Weights of a small image classifier.
Training: adamw at rate 0.0016, 10300 steps, batches of 512, held-out accuracy 100%.
Data: trained on simulated fluorescence microscopy of cells, 48750 training examples, 108.2 epochs.
Rows from block 3 of a small image classifier, named by matrix and row number. Rows with one number belong to one neuron. Each number is 500 + 50 x the weight over its row's rms, rounded and kept within 0 to 999. All counts start at 0. Numbers have three digits each.
After each neuron's rows are labels from the 100 images, of 14848, where the neuron reaches its largest size: "strongest on" is what is common among them. Only what is clearly more common there than usual is listed. The data: simulated fluorescence microscopy of cells. In brackets: how many of the 100.
# gate: MLP gate (model.blocks.3.mlp.gate.weight, 576x192), inputs 64-95
# fc1: MLP up (model.blocks.3.mlp.fc1.weight, 576x192), inputs 64-95
# fc2: MLP down (model.blocks.3.mlp.fc2.weight, 192x576, transposed), outputs 64-95

gate.79:584504511529503491546506493438450538589528535528502478522471414460391451543444421583575524428579
fc1.79:559481401516518496491476550524569531491555541528450572494451517571630493462505442509503502426518
fc2.79:553415520488617529481537485455461534533468592486512636580471529505527518434473481488530438519481
strongest on: ring around the nucleus (86); crowded (69); cells: ten or more (69)

gate.387:455495523492488577427533505446433472424491498444410496532500513499451521537465500468574406475459
fc1.387:486530581470430589562465452499459481528521533504467489440502506516560502457367481556485500469435
fc2.387:447515498547573496578385549534506431546451496526433486516488459467490432516515570432453556515588
strongest on: crowded (61); cells: ten or more (61); membrane rim (47)

gate.204:469482642522639450427479480502496542480485453466507535484482520560600457577587460497580493499499
fc1.204:493480492531526512558538489510513492508539576565508512509546552499432436556540489464586548462533
fc2.204:476500504476495449530411538537426408507523447481487547498444538531456423539535495559475485528486
strongest on: out of focus (43)

gate.220:561489576497568508581456599472429536509422572471448523436469503510483496560493565564531515575489
fc1.220:523537508536497474503477517462495547527513495578478402482611445523574471587462524488486506539531
fc2.220:455459422525522586526494441480556497524497481555462561593528488477493470470508449406544440469477
strongest on: few cells (58); cells: one or two (58); smooth cytoplasm (48)

gate.240:593482405557598463527551521541576553498428439475493506569492526556478592451434471573563583531460
fc1.240:477577493540497547512541420464485478542506538569478487483493411518494516465422542556613457472441
fc2.240:447516455496512516481502502515617434603522513553601510561537446438460545484433437529475473528545
strongest on: green stain (61); fragmented nuclei (39); smooth cytoplasm (31)

gate.369:601499592519581505543486429551460532540405420423443463539413321514456528488462465525619564530474
fc1.369:481590419426541556457507507488468517497423423484512438468517506528528570440451471513523464433420
fc2.369:494496391517545530531488516470534501518519534501443480490564542429526442544464533455450543465555
strongest on: smooth cytoplasm (31)

gate.290:557453483438385502579504444530501486453533589402454498511521567483451575489396535557431486406483
fc1.290:498421473500559526488484445523511543516540548480518549438443506509576452352516495440521575430563
fc2.290:517543460516505494495512547485415483468510537538552550585434553475509484470548520414463474443576
strongest on: green stain (48); fragmented nuclei (42)

gate.136:537459478525472527508512468515415561482501519535528441507401454455547436422575397437477469474499
fc1.136:474553404477462493481544490473480543473541487556596481458476563522557489378573413512486486389566
fc2.136:531606479488588479411567495490541533496455573474570615445533486522538497528447495523470552491556
strongest on: membrane rim (94); crowded (58); cells: ten or more (58)

gate.550:486498545546515438522488459494577439550535565588608492479552557566486454544496483493514503510453
fc1.550:562398554514505536388527495433515464516607449505366406444442489565567470491581456485518502449451
fc2.550:471471436539590475454602487432576527530472526525471678513473554479447408563462440438453489525491
strongest on: bright spots (43); out of focus (40)

gate.31:500491387446476555549524483529487587481464493498465502491464522423512505437530424519396512430558
fc1.31:521519464519474461526479499529562519566468428461456429505596394457370522590451522496497536647412
fc2.31:506471522491449507579453530464556468558426510507483476555468421401363491617496543470535498607509
strongest on: membrane rim (95); crowded (69); cells: ten or more (69)

gate.104:424482543522468497553512540504521467492477514544477424508523469456428465478520493476436463509534
fc1.104:441494458513493451592499470502565480531547462519578501522594525467487539533445519457474513493641
fc2.104:496458415492496532521558489496544520464517565526415499530446578560480483548548485444479516396475
strongest on: crowded (65); cells: ten or more (65); membrane rim (43)

gate.297:439466450530504546461598424475579506554572617461439458515459525560444562509458454487497524607419
fc1.297:531440501506528525440464468527533461514527494504540464458473496425608478558536507429495437551447
fc2.297:516578481513420475496475523467467418557491400505524493532494541520401468551528528475471526460547
strongest on: smooth cytoplasm (39)

gate.448:496455499579543453599552498468499548459428495526529527513527553413559475468499495476558561596503
fc1.448:466549480529501528378482485461486436472563424573445404536544483510511522494494430460551458566501
fc2.448:505594451523461441525624501471502519458443444496564591458526567534470424552505452524472507466429
strongest on: long thin cells (55)

gate.408:579504477525489508439507483517569479568450486450464456435422540623498535550548566513501522464503
fc1.408:523565561502519550539516429536437508544418539499515423510487485531551514441548425452528555480485
fc2.408:426572540490468493508536564459603490542560513548549466558578448509418580498412476529508542518508
strongest on: fibres (42); bright spots (41)

gate.134:572564508376401536402492481485412495508596517526526488487510462441459477563465477531533474431499
fc1.134:576452515547488570599479545512389510510439542469448497547457513469448417559476516518390497636504
fc2.134:527496502468525525588495473534454403582453518517597516534504454466485445465459532514468485549545
strongest on: out of focus (54); yellow stain (44)

gate.357:430525480394404531460478491466519463509612541431446519453554411492534538460526477480609478411567
fc1.357:492478539505450509572538426461516470437441534508481485410400505384496465461482546542466438488486
fc2.357:437478513515560493554414518525587565433530468470371509431506556561498492523572544475439572405506
strongest on: yellow stain (51); crowded (51); cells: ten or more (51)

gate.198:533551474411396544461527419458436514490454389509539472427479483353486571457501540564571431406529
fc1.198:548529491424495514495446463553483520438612554525570508427648561439621526510482467547566442438472
fc2.198:472532531511497494427515523466544583454522504463376580457477550588544630484509487535531524484475
strongest on: vacuoles (92)

gate.362:558497581444545572491510459475488497445488567426514555601442432468495478489472537490458493562483
fc1.362:359535556414497545573490487510520554434473457477486492489568560465507573442475557432492567492585
fc2.362:537426507483512472544521479614524446573519480513611545654447559529534515485580420507525477381479
strongest on: cyan stain (45)

gate.112:464451489466407489524541430427458449513550498402439509468575433401464506472516370415573490493515
fc1.112:500528497473445548605482561481567535455496447430498485514469520481472496433492482454521461440458
fc2.112:480544492466445517492526569474462529432461531444518475491544522494433484526537523445510545545544
strongest on: crowded (53); cells: ten or more (53); membrane rim (32)

gate.301:537539526526489559524511493507394414501470487506508502428537491360481506538520564517548475440481
fc1.301:574440539399432540444484423512564469511641515470378522374515414539520537592518450484555475420461
fc2.301:490382527514502581426522399487475511488511533479466586466441550514529527448513441466506500437470
strongest on: vacuoles (40)

gate.392:488428398589628527456539457458522483584465498509443577519508438551473496558429495493570523600350
fc1.392:430450528587562530483500566409505473486423506502455532535486535562479550480490645560466522531474
fc2.392:542528498494539409431581460534432549525435570455506572453469595579595495444492568539486552473425
strongest on: membrane rim (96); crowded (69); cells: ten or more (69)

gate.143:520436535530520515490574417477432476496485501423551508518491508482425506503512464554541529450559
fc1.143:487461640510545521451478487514437506523454503486511519485555503489593463581519467446550468561497
fc2.143:552488559454371396493490524534562466496490508463556486493495529492415499591483540514452533586372
strongest on: out of focus (49)

gate.5:509525593459576517453497519475519516469540427474640610613422555508531469555433442527508448470553
fc1.5:555576591498450489517510593444512498421538506541493467456538485484512482500541407457543488438575
fc2.5:518437465483486492423487424590477520414456512435466431462485518504583547475598600444436514511555
strongest on: crowded (56); cells: ten or more (56); fibres (37)

gate.380:489471516478499522515450522450489575476515471413520500556526455420414524522483480547587526530501
fc1.380:542440520469581476498508468567490483456446499445534549465507569491650521376522500505511567548494
fc2.380:513447493527547498468450506517627448489497495517498567491542422539427503563497481496505502532521
strongest on: membrane rim (37)

gate.374:550559543435475516546427554563365501531502454476453490637518426426345516605468577459476490548480
fc1.374:517480381527549471510558531425520473456324562443415493471445539568542520406498545515596500505521
fc2.374:581407450504464446448602475471570456534491514484543477530439474396503487538483414480472473488453
strongest on: yellow stain (46); long thin cells (44)

gate.545:450550517463409512488517579491427464552469495587494508461486426516451627481647552430557482561506
fc1.545:549473433510479484457517481453425501466470470534450458407548618472485580540556485562521442509479
fc2.545:513539446491440440407591449492655477526516518515517495511441491496523468540480472463485561446477
strongest on: magenta stain (43)

gate.118:446603484422456601492496502506447502481417445477499503627504514398447515538527441493465351406548
fc1.118:460468418531441513435504583479454468522493460476423492441425465542540527511501614496529561557515
fc2.118:565623531533460431463660568419474516468488493489518455446522438518497470557520577503531537523534
strongest on: red stain (46); long thin cells (34)

gate.315:482511528525495472461433594538472497529656430606507465462569485552571484504480508556546530509467
fc1.315:510476521563543442502478483439543476466536394553549512525424504584517426455530402534495474453532
fc2.315:468492475517517507478594565425619483495447564479495582464512536481534466525516539471449556565500
strongest on: membrane rim (43); fibres (36)

gate.485:493500547486487550407502472560526565526494483508474529488532512505582580563578495575482503500472
fc1.485:457614576542526495438474675460467457433430466555503568448527520575598548445464553527479532528534
fc2.485:502497487540570496447558522530568450515529465465485525542531451534518468447483409457529510512425
strongest on: few cells (58); cells: one or two (58); membrane rim (56)

gate.316:488452437460413540508477489535476547471633582539569536545596481369457505514468476497457427526489
fc1.316:514475529560428547509528508557430568499491564511504512431499540406498452454465544513513616542514
fc2.316:559559420478524459474472550562518478511508490491458418437553461567581581438467511567534463604557
strongest on: red stain (99); fragmented nuclei (92)

gate.123:495505572479449543405566419508497452543514520448543483496504467481463487535608468513490501482402
fc1.123:480546444545475487568515505450448527514538561553604426555516502433507536432460500504533549438581
fc2.123:454599468444438560454470545552539491504512495554584496548462470482492503492407444507470427396500
strongest on: magenta stain (60); crowded (51); cells: ten or more (51)

gate.86:517513603439465575459509494521401501497508494519544480481471457480395546529589416504590442628337
fc1.86:498555479492535504547453484542496512461491453444400533462393488578607536405542501510476489486419
fc2.86:488530481547584463502529586503495467465483485528505528504566498547501511489544505515540480466577
strongest on: ring around the nucleus (75); crowded (54); cells: ten or more (54)

gate.336:518457449447405532502501489472586520463479460396405594563485577525516585523553456464472459555504
fc1.336:489386524532503501568499510501471467460473619483451537454518578486485474427487572424459502596411
fc2.336:490528559512433530474561567430445388523437524496487437525446535507402496511518513420521484507601
strongest on: dim (54); crowded (50); cells: ten or more (50); fragmented nuclei (44)

gate.235:518506572497473554418495513480569406474527551473516540475546582480502511601488403483533397540527
fc1.235:522529515534545533566524484504509565450432550503474477388573441442545498438479517499441558500547
fc2.235:519433470484501513585575429568445536447513549517574528511518581375527484530589423491459507408548
strongest on: long thin cells (37)

gate.500:419549682527441498566522501500522545482478483537552547530609535430510561496501538525581480449604
fc1.500:502426454622584536531499447537481542519457484487581534546422448524563453515540529441447584582496
fc2.500:490447503455547588553331486618539562537521578484491453536520425419511586489456535511500523587521
strongest on: smooth cytoplasm (42); red stain (41); fragmented nuclei (34)

gate.239:496404442484562529487500449560529557530553540494432579480410491543619557548546466429513536478435
fc1.239:495578494434486499517472610472439431488460474529594531577381358477412481410444509514571451447512
fc2.239:436468589514522537482507501481500486497485551502543575591470483444453499492497515399497491484513
strongest on: cells: six to nine (50)

gate.483:454480460517523483493497374500544559442442513412628468437549601502561505370449498571533521501517
fc1.483:523502445494558454553522505504432541553326484495450509442473534482499559545500494468526524417552
fc2.483:496544598508511557509398482505460576533443455486516425471510497530490532475500486499509470482568
strongest on: yellow stain (57); fragmented nuclei (44)

gate.75:550421518542514477581497433536485508546618515536490493487546507466421387499528406537435488509535
fc1.75:507493522532543453578500528519587534466475504505540492586614496495535484540653409479464508376621
fc2.75:553533506482541429439569535505503448477505536527478602478472525599563456509562469548545495430451
strongest on: long thin cells (34)

gate.402:506603514423521518495498523406543467523515444500414530512456443556443483605472487481613464413510
fc1.402:415570514539549498407569428460474468597438438473579445532549514543496476531477465462516591543444
fc2.402:556577526473444464520576514461417445413515516503530441423541448447507458495545514545608501410467
strongest on: red stain (52)

gate.535:471564468479481517505529430553416519584423471521588543518504514459483524416488512543512504467483
fc1.535:441498428482491483500524495482546563500466512511389524566382487450438500494518521449441465497505
fc2.535:512487460568498443470538501464437435455511511540403531513457543510550371589552483416485510440523
strongest on: cyan stain (78); fragmented nuclei (68)

gate.341:527541633570513512521523481500375522542601533599442415521482407495408437631477491454509498444539
fc1.341:482491468514591489476453528508497524527525477538454424504526507584541563556514476565559517604443
fc2.341:484541540510452514488555484510564482471509474486514427485460576459470457516579438460477459402482
strongest on: crowded (54); cells: ten or more (54); long thin cells (35)

gate.256:589444423484533491596511493569505496465513456423460410561531603518487443464516401605517492424380
fc1.256:489470622530617476462489543426606488514506527473523432478496462489436432576519483489508514537402
fc2.256:417494440507550537504539551533586514515516474505476466555510412508449452514465505491474505531535
strongest on: fibres (33)

gate.304:408461497548486474486528478468500447472547513527494459591487553524448457494591339414434480584420
fc1.304:464508467519539525505519434520427512514433600471505506510433501513464521315482470505442568511469
fc2.304:430610547502450579438525472484474570489457493512495521485466598463556535388466445543515536439512
strongest on: long thin cells (42)

gate.299:514530488569556462472489527436492484484403406470533513503486508507509541512546573569543539541525
fc1.299:481443445546558509538457542457476465492491509466445570495494592513532463521478506491465568549415
fc2.299:556520563475489405478536557486596493511545561472507537416505509509420489584559514609442490650493
strongest on: fragmented nuclei (53)

gate.248:535461446483488530553486486506520556512487514531478446478510529501514531503525545478462487530594
fc1.248:475449470521587543529527526531559513504547523575410636409431505550522477488555526518473518507514
fc2.248:516535523542454437428445515514444477450594498469426422436438512584528494565487508526448566491439
strongest on: out of focus (44)

gate.130:525553464556433522463552554479464476468447421522488480603447529405489497554511471441535475434445
fc1.130:522541544467503532443535478543429504502520401506589536471583386525531546399534455450573520448594
fc2.130:492532587490469529505608498499453542617485513487508477512480499468496478508500501540490517492433
strongest on: crowded (55); cells: ten or more (55); vacuoles (31)

gate.526:457476459576482570528539422564499589585446515503505518525489506488456522545475544484490578584537
fc1.526:409439506506458482622499459450456528477523503503532470562530438510460507350526481457501507420557
fc2.526:484516576459487532511426504549469489483515530456511409530482475470477596396494558479521513547577
strongest on: out of focus (45); smooth cytoplasm (32)

gate.176:594583481540561431384502545445400453506445462505541630488402599570466485543540461535513498507482
fc1.176:522530639492490486554540523524472503527483543536544512530515559514458555551558569548522518568485
fc2.176:514531585504511480541398461551490516564427441452613419483587533466469567432456562548542545562449
strongest on: red stain (72)

gate.571:407575369472498529550505502434482552493458499520523621496550607516530501534482516524535556573503
fc1.571:434541423517575439484452556529494480492469439455565467537607468525476506463502501529514520553449
fc2.571:479487505529535411448625466446499505548532542448501486495467561489457416500585472536421539560486
strongest on: magenta stain (83); fragmented nuclei (73)

gate.393:373494468477527543486510433505463483501598513502579464475539475589541554418578440516434414396509
fc1.393:432451604555535477466540471466514535556507460506530573559436417524461493501419502584470532543589
fc2.393:498459482592554456525536377462431553502473523512555500508491559457590436523517425484536545438466
strongest on: fibres (45)

gate.344:522527499460463499475490453556476457552625453476571516462592421484480443563525445550515438529428
fc1.344:418491514494432495506481448480531556525456377400522525420554519519580563468437528590527552569439
fc2.344:541486504458484516567475384554477640507504560500629473484614455437556568502420503572598411442457
strongest on: long thin cells (44); membrane rim (30)

gate.523:473444411523543424447523477471569538486462500454491417406480595518520490458499496586490537459613
fc1.523:571416482485546522546494490491620513510585486422424556504475563474464541551446454541560516719429
fc2.523:512496563504535486463550526448461448470461532494492454470516501495472424511511441503495501512437
strongest on: green stain (44); long thin cells (32)

gate.210:505451568436406533539488438497447532463548523498499510485486518386445494506545401502558510368556
fc1.210:508453500492491504501503404497582488506518524376412503392473454482512412545467512482479501457513
fc2.210:509457545541565486554467480576354550517525503504561467500513634535538450444590533469476493423490
strongest on: cyan stain (96); fragmented nuclei (43)

gate.560:547483567387462537425503493512441480544503472399588465567503521457402620473464518577542417544419
fc1.560:472487597493448577608493475473493469501465463549517428573516501379438553490468536467443412470609
fc2.560:520499472496424471474571509471548475418500531471408493464417558475535509527564527483500502477365
strongest on: membrane rim (58)

gate.58:399532537473514563411507483529485522516448319476500568454495574524576473558412475533430545588419
fc1.58:564511599452456480489507584481528501463497550520454579474485416473466425609554560516502504551540
fc2.58:508562534454501564496433521529421552486499492476409562478441565442514485558564574487517535447608
strongest on: yellow stain (52)

gate.70:548486473435431507492528486460487450484478416436474477476380510472433531452501573490497485508515
fc1.70:489491457467585509559495457485473494507411543394483516514459500506436540426555489557490541485476
fc2.70:410574422518556489499570632392544494387488532564450502436511505640579484483492535508483525441533
strongest on: bright spots (33); fibres (32)

gate.188:484602458545517504513496493548550514456510468585501551478517455543579477569511439479524543541421
fc1.188:532534356449557558525538489549421493424495593555501522511438529440539453452511420427520491479491
fc2.188:511531458557525499453534512471516371508480377541446617535454565532468430493545386462514480491468
strongest on: smooth cytoplasm (69); crowded (61); cells: ten or more (61)

gate.386:458436444427461519489548372501473451488459466335460497633458538489476602404490509510555494466483
fc1.386:510419486489569551551493515503557508495541600535479653463493511523583470438567469478454509573510
fc2.386:478521585509505595504458409541425508545504509484552535561479470448485486491484419435526462413473
strongest on: bright spots (37)

gate.542:491526432469464488492454419528536564543551410523546512414507567511564467593426426487548569545500
fc1.542:570528519515423531528517482481478496532486515551425525487458549364441495546490492430567492575483
fc2.542:551551444467496487588458485542366513541428443512518440477495576524484487517504481566547414445522
strongest on: out of focus (48); magenta stain (44)

gate.423:399519452488546521333504503444546515425504486456540505558485488511484582475438421546487464507525
fc1.423:448505458544500450377543595428541424484561545504452574445493582600473454631490603519444534601486
fc2.423:496425570435487509498468460530422449424561508479529506455425542475554428406529497500445474393420
strongest on: red stain (59); long thin cells (31)

gate.68:483470574423454630479442463554493535560487473447489534561502409387410526558472550477527505564519
fc1.68:483542452567548429453570522423476457480493507527525456424480519673603494319459489543565535428469
fc2.68:606415464487419462492540490519527466529511510438494450519482436426447455591445469462499508502476
strongest on: fragmented nuclei (52); magenta stain (46)

gate.41:542495525489489534539484578494596505414484512444438526494474489571490479513596525557473484517536
fc1.41:537445531514659478567490519500499524457389492498486487456512488532560488466572550530575499505464
fc2.41:429425448602520428333538460444474414527501482520378535540427534525529494509488557439413614521455
strongest on: ring around the nucleus (37)

gate.249:627403473465587486520470471502503451485591428485492454552527447531524443514530452421565464530381
fc1.249:578550461490611439475516479530467524498353472427475531483561449536549443465416571542477574547421
fc2.249:529587485484476562520477531433492459453461464512520428504512430533482534451528562493520442504554
strongest on: long thin cells (67); crowded (61); cells: ten or more (61)

gate.172:532470598467497467438522489481618520544530525399475543536539471515453571621472447505534511470510
fc1.172:598549476484457486439501511511474549463492494446547543491586606431511564529491544538579490551529
fc2.172:442486375564551537494502415447453577487493570519438470474480559515591448537506529418497464425564
strongest on: green stain (57); fragmented nuclei (56)

gate.479:414508541488478602490493446449647478528441532494521507512577468500435558604405578516497414489470
fc1.479:517445522475574561559511488484447524583509525471483528535475353426431500524498488464505536572462
fc2.479:510486510553579493477491526458561537486506482526418515456548578535564484548545545501482545504480
strongest on: yellow stain (54)

gate.489:617424482469388436565489535559476443512664459495447532483490557475410458552551500451528521584558
fc1.489:423538438468446521532471511557528514561482506482519502472632582534423495534482579498406418568495
fc2.489:454605456465464545515594499493451472488492518504557523511548588504472494530509427511439451470506
strongest on: cyan stain (50); crowded (50); cells: ten or more (50)

gate.441:514497536511528491456472562494505509533462463500480485485535462586519490608517626523531539499538
fc1.441:530398417532497502506551412511555448520495503403484468533435480484407465529525466487541485449474
fc2.441:502539539437410457514475520511434535495510546493484474408492539472470526534548584590462512478523
strongest on: few cells (69); cells: one or two (69)

gate.54:528474579450423573554542502497407551517486524551569494509393510415496437477564525451504509407604
fc1.54:500427621464485499531490474472425481557550470487491477475474449476388515554537521475581512575498
fc2.54:540509485477454458606426486574492490531535505550545402479492466439499466606573533529529456556423
strongest on: membrane rim (98); crowded (69); cells: ten or more (69)

gate.203:517475490440443572557456530512469596469528539495436465437529545443485549492484569529464486544572
fc1.203:565424549435504493566451481522509496506457549382526454492590532408462534599453467578478501583386
fc2.203:481504419473503543535483522416545518436451442529475529539558455486466493467503540445554449564593
strongest on: smooth cytoplasm (75); few cells (50); cells: one or two (50)

gate.482:552526466493469486503527460511528470524546503449583498480498506488426492500453455590498473542401
fc1.482:563515520439453555480538449509431468502561518437458472575522333478453523497500447498499483447422
fc2.482:529510500496565507479423485592528476495529557528510538523518360549519547504466449482588459545425
strongest on: crowded (65); cells: ten or more (65)

gate.447:488516559412484595469437548519495512470540507532407463488505480497485507619604464532458419485472
fc1.447:486515510472430459649473487482409556483464419460419480455511557424492554508499548555433482480483
fc2.447:539394499504470503484547562483481515591497497489436504568424436436418485505441504476581538494573
strongest on: green stain (40)

gate.7:480576522500520490554490506568541517572498471592558502554589432474468532551560420495495457436520
fc1.7:528426457482438534518516403517450521532513515428409472507439490434430506553529511520444463491464
fc2.7:476565388518502523465591481480452575520446531526484483484488547532575517500534568447465518450654
strongest on: few cells (54); cells: one or two (54)

gate.416:532531429506401534519496508499471530492531464539467417557531478480398526552543474485489415537543
fc1.416:444499467521447558434448515478517567521455427477477447554506511541474565529556642462477414559552
fc2.416:487582431476447477466507462478506608497442511474479427498572455512537576507435604498505513474574
strongest on: membrane rim (57)

gate.102:563471570484519593520505522455428520483463516512467486555493486444481497458530488525532433543545
fc1.102:570446464567502452463489449586443493495511536469564491552429475524580576435538462494499556589539
fc2.102:385619517484500542464389558582477576435466496507505520498559433488592571474539532499491540496560
strongest on: green stain (51); long thin cells (47)